{"win_length": 400, "encoder_activation": "quick_gelu", "encoder_fused_qkv": true, "encoder_bias": "all", "decoder_qk_norm": true, "decoder_positions": "learned", "decoder_prefix_bidirectional": true, "nesterov": true}
Rows from block 11 of the audio encoder, named by matrix and row number. Rows with one number belong to one neuron. Each number is 500 + 40 x the weight over its row's rms, rounded and kept within 0 to 999. All counts start at 0. Numbers have three digits each. After the name is the row's rms in percent of the matrix's.
# fc1: MLP up (encoder.blocks.11.mlp.fc1.weight, 1152x192), inputs 0-95
# fc2: MLP down (encoder.blocks.11.mlp.fc2.weight, 192x1152, transposed), outputs 0-95
fc1.413 058:539523467457520558418507547509476490477540486520414551496564464501538470524544462461569519441548468549502570510512409445476542478501505580519496543476488462527533476535530577501451535537540485474539501553473471525499457493445469552548507510442427538500472462559486532534511500560476453510
fc1.414 073:547493516483520505466510600380531622497549491504489499526483522529493527513494539478470387518490540466470498478483459472541453485557522482573504471511496499507424551486512500499575527550522560525479535518407528467532526542470512514486540474554473514485537486495511513429447552533546535491
fc1.415 064:546519491561522556535482484593511553430482542465454480533465502498492566532557465531441528491511470514552424505500466554509506514490441429570530530539504442497545524500509463540547480534503447531590518437484440508513494533535501396520462469448472523468526480399435459529515473464508426528
fc1.416 146:516489406528462516550527476558474503499489459541514503511431447464535480502487422461563455542497449519517455490474502593442504512426493415572463501578439470540529530501522581524448510499443551516526497490463558528436485542445514480499469501513469508472494539524568361523476513468462549537
fc1.417 042:604470477453434451482489466519488515496476516513567475488494550586488529424476499512458541538491475466547506536447440525522499458501543490553544478551488519436417538569474470520541538479546488533446523593537448516488468532504472507519471465528509502488446506550530502597554548477541506469
fc1.418 144:540469538446453536408490439459498534535513492513510543568485511492505435534525537540589451488497408500519497459535491507587436518456561484515531505501459560565470518446546560444484522522494425504569497542487418438524500424482487494476465511447584522490540469482473494452479503586546515499
fc1.420 074:405481490538526527524485471528488443542510491477508417506480475505519476495482482510548432505545536554474512511430499537506470437469521468543492517484448518562364561491490471451582465495432474485531490435544464507520486573475542446508480513472488479474432523560492487553582522549557471512
fc1.421 080:592479439512579533533471499510526544493454496464502479460508445512537481421453506542515541519496431549458556532533537417451467505552522462596509502516559445492463507487550483472493489453502491514494435548441520543507500526486537540543519506466548471504491560516476499522458521591485531467
fc1.422 086:482563518528540455393501471562482440563590510525473502612446519433511550483517480519446484479544511453466507458414518503486468469482507480456549574455530558465525452452519475486431450497489430556522481562529502479525467520529443504485483516519479488485525523501496511553463460490470558497
fc1.423 088:535447574481469590466482492475452569389508469499459434505478459517428519523491565430516497485492481464485531474521526497538468540527499558491554477383524458432504484577493552520459532459500571494444502497510440533528498531456522488492535519504464502508520526528474553440451488502481513431
fc1.424 039:394459461513555524466516477467546496484559436554482501544429519497502539530544500416447432438522539489569573438476432506454490519506496587488533518427537449508509457499480520517524497422529464477518499543480511445514452572461466512481496553502485509469487464438523513451455456552514555544
fc1.425 126:498507526486414476543476442523476428457567529560469484530616499540554476501521515471519460492480487437401537496518513516489515508470499515562487478560489503503495534523461538540488524491432420528590496482546509465422509464504472553422435496535529482480494482520433424555470526448545508498
fc1.427 126:475528515498540619520537541525482403515498525516504475529505554550461545520466481500558616499505556500446478466475464516499531562549542398487517559486478530501454484450495521556483520529443442465522457530525588496470554590471476412509523481530562466478482483544502448528477528494523531468
fc1.428 104:452394467467462503529466524530463521496501493469515494497472508511429549489502466408527505516517555490549504479463502432534404527581497492564495477449489498535517526479407541496436487540542489395434434465558523515556557489483519515609512512562494495525549462474506510471521486516536515580
fc1.429 134:451516438509511455456470512484521504548550423528510458581512589520535485485490430568459472523487493458574553538540509526566511489456452480504365532500444515442464615510508463495560509435552489464439515569468516566471577457528449501480462544458557513507514529503481452495505507532492531494
fc1.430 079:463486502437626494544525561562483513515456476525545483538453517511534448458491465455463463551519489574494480503420511559449527528505530502544437471490499449484391542449547496491452506444483513507484499436488499497513482487447493451446473539468514506497497489503533462491455472491514544555
fc1.431 073:492493464474520519503406471483523496513470423473492478434508584553447486407529490556453545503535522489522470560524465466554456551485463519512470515480507505555490506509404443529487585518543432439492492500476499528560483630520479513442532494495485516482477553544554481537545494557547494470
fc1.432 067:614494531514565541580506496493505475452563468558513501525446497526527526477413460456579509427539466552492529499486520506451431532513526514515522488532543494523510438462527538543502492537481499460546438454471501425498538617522557513500496474507542466527498457539448439456467533530581456428
fc1.433 085:499467485521468483469467520505403505534499427564558544509508476499522476517477390420436509491460509499482461563480508442464518488518500546580541505532474496475496451420489526523495505464577455470473502482568527484519538519525483531469509512479486524486439514475536521513463556430478517452
fc1.434 065:518480461489535487522454480593504480476439440530403448521461479589522502538453541518557507501484491528432481532530512487486474558464532405597467522561510503491535559546509546481474456547504413521549501508537464460463476509493568479516456574465471481538581415491461529527529554524466494434
fc1.435 118:554470516535520612501530468548420513477533555469471459503525458473406488572456531523473504518573510483515528533457483458485449483517439546599478488505442489523424523519564479545484508554434489488463538499476500483579468588518448512497484537471480486538507507511475512513460451425548534493
fc1.436 133:497547571504493532479483542460455482511516502491495515467482501532434461517406478391484505538510529555525503470467462541500492513458524512532558608424479582488518393532441544530551469428512541510523448423454511517527537495516529507509548544503481509508479392472444529549418438443485572621
fc1.437 082:479590504523605536495546451502545458477499468550561523484500434539475475487501524430471493464530435539497476489538452447505429444469505435497540542538492586517536501568508467438496415546471500517594557519477533477523422498510491461517589477528533541500455439513468456435441492484474485505
fc1.438 102:495485461513563523395474495469506471532556475551505524549512489434509586491540429503573433487478407547489472488533471520528508482474494521471520465454528571559533526456490482513520502498579449535472511476486529517480565512520455460430481544521557489454550516487465500494544530509542531419
fc1.439 085:540537532475512522593481487541396443532553490553502528477480487505471443461516532459488530422504517514493545489482473491495510498485474611540445477462485506539609561566530481484441481544493539496533440488526457556485555513592528491522459517477509515478489497490474457501508468581493477501
fc1.440 111:467525440523462485505549538476557546452464532488422487499387488427507499482520523440522455490579475517420558487506468469546538456475580530518469536524454549501440562485378457550462475452600491512563478518436552487492543525482488565516479531523470485500488441440512439564489591505494525515
fc1.441 076:537482486488459525529526470526468559512502496591449492540488453508530502501480543464503536504516553439472529528500457464568489527478531565553492511538457436458537487437465553513416583445537489555506463417454544507471527523450511497500481470468459534506477435515431438490571483442458521532
fc1.442 060:501488547518525505456498524568416502430533502471449503446470495443426454580480512436464490456579468509501490624451448489518552507488556589471526491447480440512417585505463522467513491507520498494477529490491445456581501543549469453533526456493531500424501552508495479519452511481532510475
fc1.443 129:489492440481567478438562492523540494411486571510526419527535522470489478494507513537457446402460492431485435478448491513553520500533548546503509527493413540511418587524468525533512487530490519471445587582505555469466467475466497474514516486511512568449427465497517558532450443552475542482
fc1.444 075:455518516445463532489529547501501501522473485490523528513531541549492460441452493486460435451499453480475559575502474519569493475515528442461515386490486554496487542560481565507557446451555496563502479591537463454464513431539567482583506458494500485521453496516463445509521473577456540456
fc1.445 093:539490549539567552490518467512416462470499499493459463462547496460491436456480527523397476461573485554451443461486470451439459472481492503521431520429517552454497454515506541510494498523492541569454504585487488511563468515444512511555453488482515498545543475447549490521471538457555531487
fc1.446 122:509491492534540521541470502551483445515475450489531502484494536526565512513504537446525514541529495444455557490472451531509525497461493530566557497562493507533468499559419540561462510505478520489516471532551467435515413586520505481494560416460455424507490473509499517523507504494527513499
fc2.413 060:430443519402508531534559518473526512497511519467557478478528512509537534488569483567484430501545483476498494495492520422556430521537407400473467527532514453432528517515537520413612530543543516535435456554509530550464523512522522499501445526479479497524488565524518492478436503495508493505
fc2.414 071:457543458533538475493473485476432447562419490519492527500480443549487494512551471504502566549467536471422549490502574505421511550491518514467448468524526520495509509547464500541506519482614466583488478492586484578504507532605464489489481486475496560472437537476434537493505491504526543551
fc2.415 070:555455506441432528492462448498440566474542456459500497563503476531505480516554468543542540517556443524466536444446537478452533529466505465505507489461572533472551476487484580554496548462522541529483575480466479516465561461476487473528487497497531505503507500508438547408470525533529506419
fc2.416 136:437525580472507493493497526485475498432494530525454541501479462498468529523526493505492466505465488440501532494589525439555510556584467495478508578525534460493482469504552444557495503508517489490545455541478486499506485532508514460521464381485454512462539488458496545531572546491512570467
fc2.417 042:503532540487451510534465446518498524465595499472487459458450462454474440488541533481525484475466455450539541358495502468561515451490483544521481488530535499571567511413554506512458444465455486479498498507478507488531512545474502562525535510418525480529508560522444496477558527446539531465
fc2.418 152:484528514530540484520508474494471569553502587479459555514500521541546486434505548546535477470357477569499476454526542444476521519517463463432550436507546490398551537405482480479454480536457541471469512433573493495455554502452578512481477464485472454513483561475535507529535521508492507496
fc2.420 074:546473508453515375505438507519456613443491429546511553430545466537473445556524515465541477555475495447457400513509455503575508523499462486561485475552573497457476491459408514544465480439496482472504564545514473484541553429501452515497511578568556504500502482474507565402575464484475454486
fc2.421 087:471511536451476512440516455507446464499488506569477474467544454408540496580545473518544438476548509534503477483477534471499506462555449411518514510502497457533541539490578487533478519561439523484518496513607472494507464531515426503443530550479513505560581547486410472530474544507481581457
fc2.422 075:489461567542471476484483507525481523443472502495493451457488484588503490496501466575510528507486503488500436497582489488532508555457487418453438471530523506488481534561635482472543487405406532465522562546520509544483535481478555432546486464600447468493501480468525526523473550463413537469
fc2.423 082:489472494419497490487492401554466552540512548473544498528420529534542529554550533527495480510438472546626501508536515500526491534479538510488508451517535514429477436418491448484540453534512475440516472521546436480435507440533492518512432529526502561490489500479547425590481512529460504460
fc2.424 039:543519492495495480569456509504513457504489522552491498506496534494506477486516493508451506427451427448496460489419548515572501456488487510496449517494492446502430495519512430493514434472517536427600501551508470513499452555466570509498422536556476524555465588544530492511495503492449483524
fc2.425 142:418518497471477635453544569537598570470500495509457445495498497491433507520466551479514465455584503593523544485461473520518497472479477550562516540491533529500597526480501444453475473459472491524385549464455451560470463529464525459439528503447491546519521512498526556469453463493447520557
fc2.427 135:550479495502494463563453556535482546533515557519472489479502505495520485417487544498465515458497483416503490454487499481496565494531481466468436508531503416487473471501463514515544431557479408520576542458389567484521473499454459491499581474508444458509529512472510531458556525498473454540
fc2.428 103:516523492569540510522544485497485473469541535518507487531477519424522535469505536497466474523529552522553478484481486422539542389520468539511480476535528491463497490525493483487532459560418549515477493496529521540528518524506540496502484550493520514475470518476504568539554552499514496537
fc2.429 145:538485386440512540474490460488497491493449558477525494475458559572464497521513484463444507454522508492457511538535523495477540476567501464532522495524494520541467470459510510474548554527417553575527538466509507554488465580585547522521483487506457533505543431506524458520473579535474472491
fc2.430 071:554513463494467523539472498518543512546456480451533556487546497492494519469444560585485499476486492498574495488472489492486578474461455477423454458494481521595491553476504506506483523511530476473461528511548494528514559440511447433520496499455581477508504431521477446526444520494473501479
fc2.431 072:430449505569510503475495488416525490481541470522516540508468503479517449519492554447520540459506442532536560456479541537563513462543476540479496531496497549466483522461468572494453473431447548505508479473568510484460537545504532531561455482497456516554521480511519451486550494589425557486
fc2.432 064:446468559493510510489428488514446440549500466486568476521561503481449508465549543431477498471445580465547503481449434485527468449563482511538501453514478388452460526514496495477518536501549509482510492559565465567510474423549421516543544539524430537549524460536440550510442514493463499547
fc2.433 078:538570506525534443500569515472468534439549521506420477471543475476495525498537467522462456455477490600546509514509513477513516560473515464450497484500514475513522483531548547465518499457460495443493486557542398539585474511515498533489468485478478579498513466527492514510506428486455544486
fc2.434 068:405538453481488466597551523461531465510515542527515466428519545534582465507559469478449501509549409496461513549504472504520576517486551485463553507481477500515552502447533551533593495487484483525467516512534556473524487491443489490447483521528430523431468530487449494504493534418530474526
fc2.435 112:486548464476480497536491536543525448481508462493486438547471460500509515549489468472524527520470511560536417494505483478509515521498579483538488500478478489430464508494467575501546543503475442571545500475535503487498523478508430471516494444510547517502441558455491445552456451498517543543
fc2.436 147:572532506509517507474522488525483503478524488510441500429489518461435523457483486514451528473510461499544501526508464454529509460458454492391485526588475503443490499530594494531542497525529532430516514550534555512539453522508491483518568457545485474472489460526545569447593525511493530491
fc2.437 073:465477522470546465503527515415432475407523509428523484526549527436491497592430468519475491467590428486492533448522504496532462453496474569508518536581447523475547459586513584512493484517511509592556455556474500552404512498447524527518505497580528478480462537472468511471443503479545500467
fc2.438 096:511471518478554539544483579468507484529444482566487508479484489430502495509479522503507479547507501561454494475489510517504482516476407486508397504507450497444517491520472540527480458478440475524502482513507510516425485464458555494541446502446497452500478578462573565540517455548509477499
fc2.439 087:496450492544429436484407598486492520466523542534508552528583552461537516458449470493454458548585469557499490491468510545578541513447447510422567469544493482537442441482488495524507453459515531467590500563554421461461537479464520513489468497565444492513511474474505502442492528513452502467
fc2.440 127:486490521506509473545486467591509462486485525495459499492573477548456495432519418501483474416460481413509521518505592475490551552517563491544542475529517557450505438464541515491492536497491483523449571474509526489570408592550450509493481485471476434451508484536436504457508543468466522534
fc2.441 069:474483503522475389481519403501440550509544503484479486508518513584552491570534520484506482497503521461496432473483548424514561553463536519441451514528443559514499552472536443554481482563467450476538528485494461518471505557485490505504464536511478478472534559409513544417519474475569509431
fc2.442 065:485403496477500509523459506422445488512503563472538461507478527510576471471521534461494455610463442485491473483466527483587527466465526464502523507535463487546443478468452535513453503471486513473510462514514591556515533480474549502624486503543479527553504503488502489511463453457477495494
fc2.443 140:495504548489463407479415503526536453451479503466541590562503477533520511612507510505494448543462494525597501505467503491502442494435487476495460479445481519526537447444512468491459538504557460458536530422567523557484513477565491538513531433508486492493497525449440461508538521480549559562
fc2.444 065:494481481521561524474509551532442427444529497513457514539552522487507529472498567550518481488501515524541477472502422476477473520450536428490545529447385532502463453495486471477484438526420527439542493450526570551501512481530460518459433536547394530512421579463508522544582424515531529556
fc2.445 102:451497568480453450485504528489550486456530486508523504438463556507507400451489481499531521476505537515481496517454486464524471536474536509457479530481496431509478548530497591525473482501555484529497491535462540508464571421496500485487546544524479459484442562552477470565446505481507525457
fc2.446 118:567495539450503466526578470422505598501546490509405556516492437566494491522537501503514519514516514545486459482512468532487507433431551451500466487496451473458509512390472541527514522549487470505482552486441507514462567484498497546471434503578505547523488518503485524500536487496488530487